A small contrastive image-text model, trained from scratch.
Model: 6.68M parameters, 64-pixel images, encoder arch efficientnet, encoder norm batchnorm, encoder activation gelu, encoder depths [3, 3, 9, 3], text encoder width 320, text encoder layers 6, text encoder activation squared_relu.
Rows from block 6 of the image encoder of a small contrastive image-text model, named by matrix and row number. Rows with one number belong to one channel. Each number is 128 + 32 x the weight over its row's rms, rounded and kept within 0 to 255. All counts start at 0.
After each channel's rows are labels from the 100 images, of 14976, where the channel reaches its highest value: "strongest on" is what is common among them. Only what is clearly more common there than usual is listed. The data: views of escape-time and Newton fractals. In brackets: how many of the 100.
# convs0: expand pointwise conv (encoder.blocks.6.convs.0.weight, 72x24x1x1), inputs 0-23
# convs1: depthwise 3x3 conv, stride 2 (encoder.blocks.6.convs.1.weight, 72x1x3x3), a 3x3 kernel
# convs2: project pointwise conv (encoder.blocks.6.convs.2.weight, 48x72x1x1, transposed), outputs 0-47

convs0.63 [159 173 105 149 163 112 124  78 121 140 168  88 124 132 158 138 130  52 116 100 123  88 140  68]
convs1.63 [125 150  92 150 157 174 156 178 155]
convs2.63 [126 163 110 142 111 186 128 142 155 104 125 113 160 110 168 146  92  60 144  60 159 151 122  91 100 136 138 183 118 168 167 162 145 134 163  86 163 107 129 132 133 167 195  89 129 125 134  63]
strongest on: vivid (66); pastel (33)

convs0.40 [181 175 118  74  92 101 129 119 163 141 111 117 156 169 100 109 134  87 167 127  92 102 166  79]
convs1.40 [101 116 124 141 156 178 134 173 181]
convs2.40 [156 137  83 149 129 179  35  82 126  84 129 104 159 111 133 145 108 125 143  86 127 152 104 125  88 144 142 127 100 197 153 136 143 149 137  93 178 140 129 155 137 192 156  93  87  86  99 102]
strongest on: pastel (100); tricorn (35)

convs0.64 [117 109 131 110 136  82  96  68 154 141 136 147 109 170 105 134 126 166 133 122 139 217 118 186]
convs1.64 [149 173 143 100 152 163 117  79  90]
convs2.64 [134 110  87 113 146  88 167  75 103  96 125  89 153 142 131 181 134 162  74 146 133 145 167 151 129 152 125 198  87  84  82 175 147 130 138 180  89 140 137  66 118 127  76 121 127 151  90 122]
strongest on: pastel (37); cubic Julia set (33)

convs0.65 [143 143 152 141  92 144 168 110 170  83 209  84  82  98 141 150 150 107 128  99  93 134 157 117]
convs1.65 [117 146 139 147 192 168 138 171 153]
convs2.65 [102 117 127 105 147 122 122 148 141 151 152 133 125 103  99 130 119 126 173 159 140  90  44 115 127 124 141 151  88 119 132 133 132 132 142 111 218 113 104  84 170 124 165  75  53  81 144  61]
strongest on: vivid (75); Mandelbrot set (36)

convs0.2 [155 125 145 119 118 141 147 147  79 138  69 113 111 102  64 131  65 146  97 198 122  99 135 138]
convs1.2 [129 146 107 134  50 156 120 154 102]
convs2.2 [137 124 147  85 103 156  69 180 144 119 194 126 219 101 165 148 107 169 162  96 155 138 107 120 124 132 126 125 114 114 125  97 184 160 103 101 130 156  87 157 135 126 165 138 195  89 141 143]
strongest on: cool (40); Newton basins of three roots (34)

convs0.59 [189 151 144 150 130 118 150 117 178 105 204  88  80 102 122 158 152 127 124 101  95  93 129  99]
convs1.59 [ 96 129 134  92 159 164 118 189 155]
convs2.59 [ 98 141 149 126 141 119 132 117 186 100 123 118 136 142 101 148  71  97 146 111 135  70 121 139 131 173 147 183 120 107  85 171 101 152 132 103 226 100 114 115 124 139 194 117  87  72 143  95]
strongest on: vivid (72); Mandelbrot set (36)

convs0.69 [151 240 130 131 123 138 131 119 149 142 186  73  94 121 126 134 112  85 134 111 139 112 132 139]
convs1.69 [ 90 153 138  91 121 192 145 111 160]
convs2.69 [ 81 131 157 125 100 119 129  94 178  78 123 116 162 140 111 129  80 101 152 149 131  91  56 112 153 144 186 152 111 111  84 167 155 116 142 116 161 117 169  97 157 186 133  66 123  70 152 111]
strongest on: vivid (98); Mandelbrot set (29)

convs0.30 [100 133 132 112 176  55 103 105 147 107 129 167  87 180  83 123 150 100 176 165 132 151 145 142]
convs1.30 [103 162 116  74 179 136  88 130 139]
convs2.30 [105  69 152  60 114 126 142  87 101  86 172 185 139 120 113 187 122 135 116 171  68 131 165 125 114 125 117 180  91 117  97 193 124 117 129 163 113 154 128 181 161 141  91 145 119 107 117 158]
strongest on: pastel (41); cubic Julia set (39)

convs0.34 [128  92 110 100 174  85 102  94 146 116 117 142  64 162  72 149 159 122 198 148 142 142 127 138]
convs1.34 [141  96 134 164 121  86 130 188  92]
convs2.34 [113  76 176  85 145 141 146  78 112  91 165 160 141 138 122 177  82 132 154 162  76 127 108 147 176 148 124 160  91  82 160 127 130 105 146 163 112 159 138 168 138  93  54 116 159 115 166 169]
strongest on: cubic Julia set (32); Julia set (30)

convs0.45 [148 138 133 196 222 133 134 109  96  82 124 107  98 101 170  96 140 125 112 132 124 122 107 162]
convs1.45 [131 152 128 134 189 158 149 160 178]
convs2.45 [103 153 132 105  93 121 148 127 114 146 114 159 116 112 217 104  70  80 130 121 129 118 121  93 164 140 126 121 146  68 165 151  95 112 154 106 118 109 123  75 198  81 181 128 181 108 148 166]
strongest on: vivid (53); dark (47)

convs0.61 [134 153  92 149 102 123 152 103 180 150 147 118 139 116 132 141  82  47 175 126 127  91 179  92]
convs1.61 [142 143 144 121 163 169 127 177 184]
convs2.61 [ 95 160 137 138 110 209 119 157 117  86 144 111 153 108 180 140  95  80 118 127 123 191  64  95  89 148 130  97 109 159 131 136 168 156 158 103 165 152 174 127 117 174 150 103  65 112 111 125]
strongest on: pastel (90); burning ship (35)

convs0.51 [137 171 149 114 155  88 102  54 157 127 155 124  49 129 104 117 140 155 110  98 132 101 128 174]
convs1.51 [114 112 139  95  88  83 122 107  69]
convs2.51 [178 142  54 143 123 182 114 142 110 128 136 128 141 146 178  65 131 143 180  86 121 141 140 121 125  95  99 113 159 192 123  89 105 182 201  96 135 107 113 138 133 153 138 123 173 101 153  90]
strongest on: cool (33); cubic Julia set (29)

convs0.66 [ 99 154 151  59 167  54  99 130 119 121 115 138 107 115 137 137 134 166 172  98 143 182 154 153]
convs1.66 [114 112 147  78 128 173  75 126 160]
convs2.66 [106 119 188 105  76 124 154 162 167 128 140 139  88 101 144 143  91 155 153 166 124 145  81 155 145 124 160 113 122 161 147  71 170 145  93 118 131 177 170 125 127 159 176 130 145 153 151 225]
strongest on: pastel (40); Newton basins of five roots (32)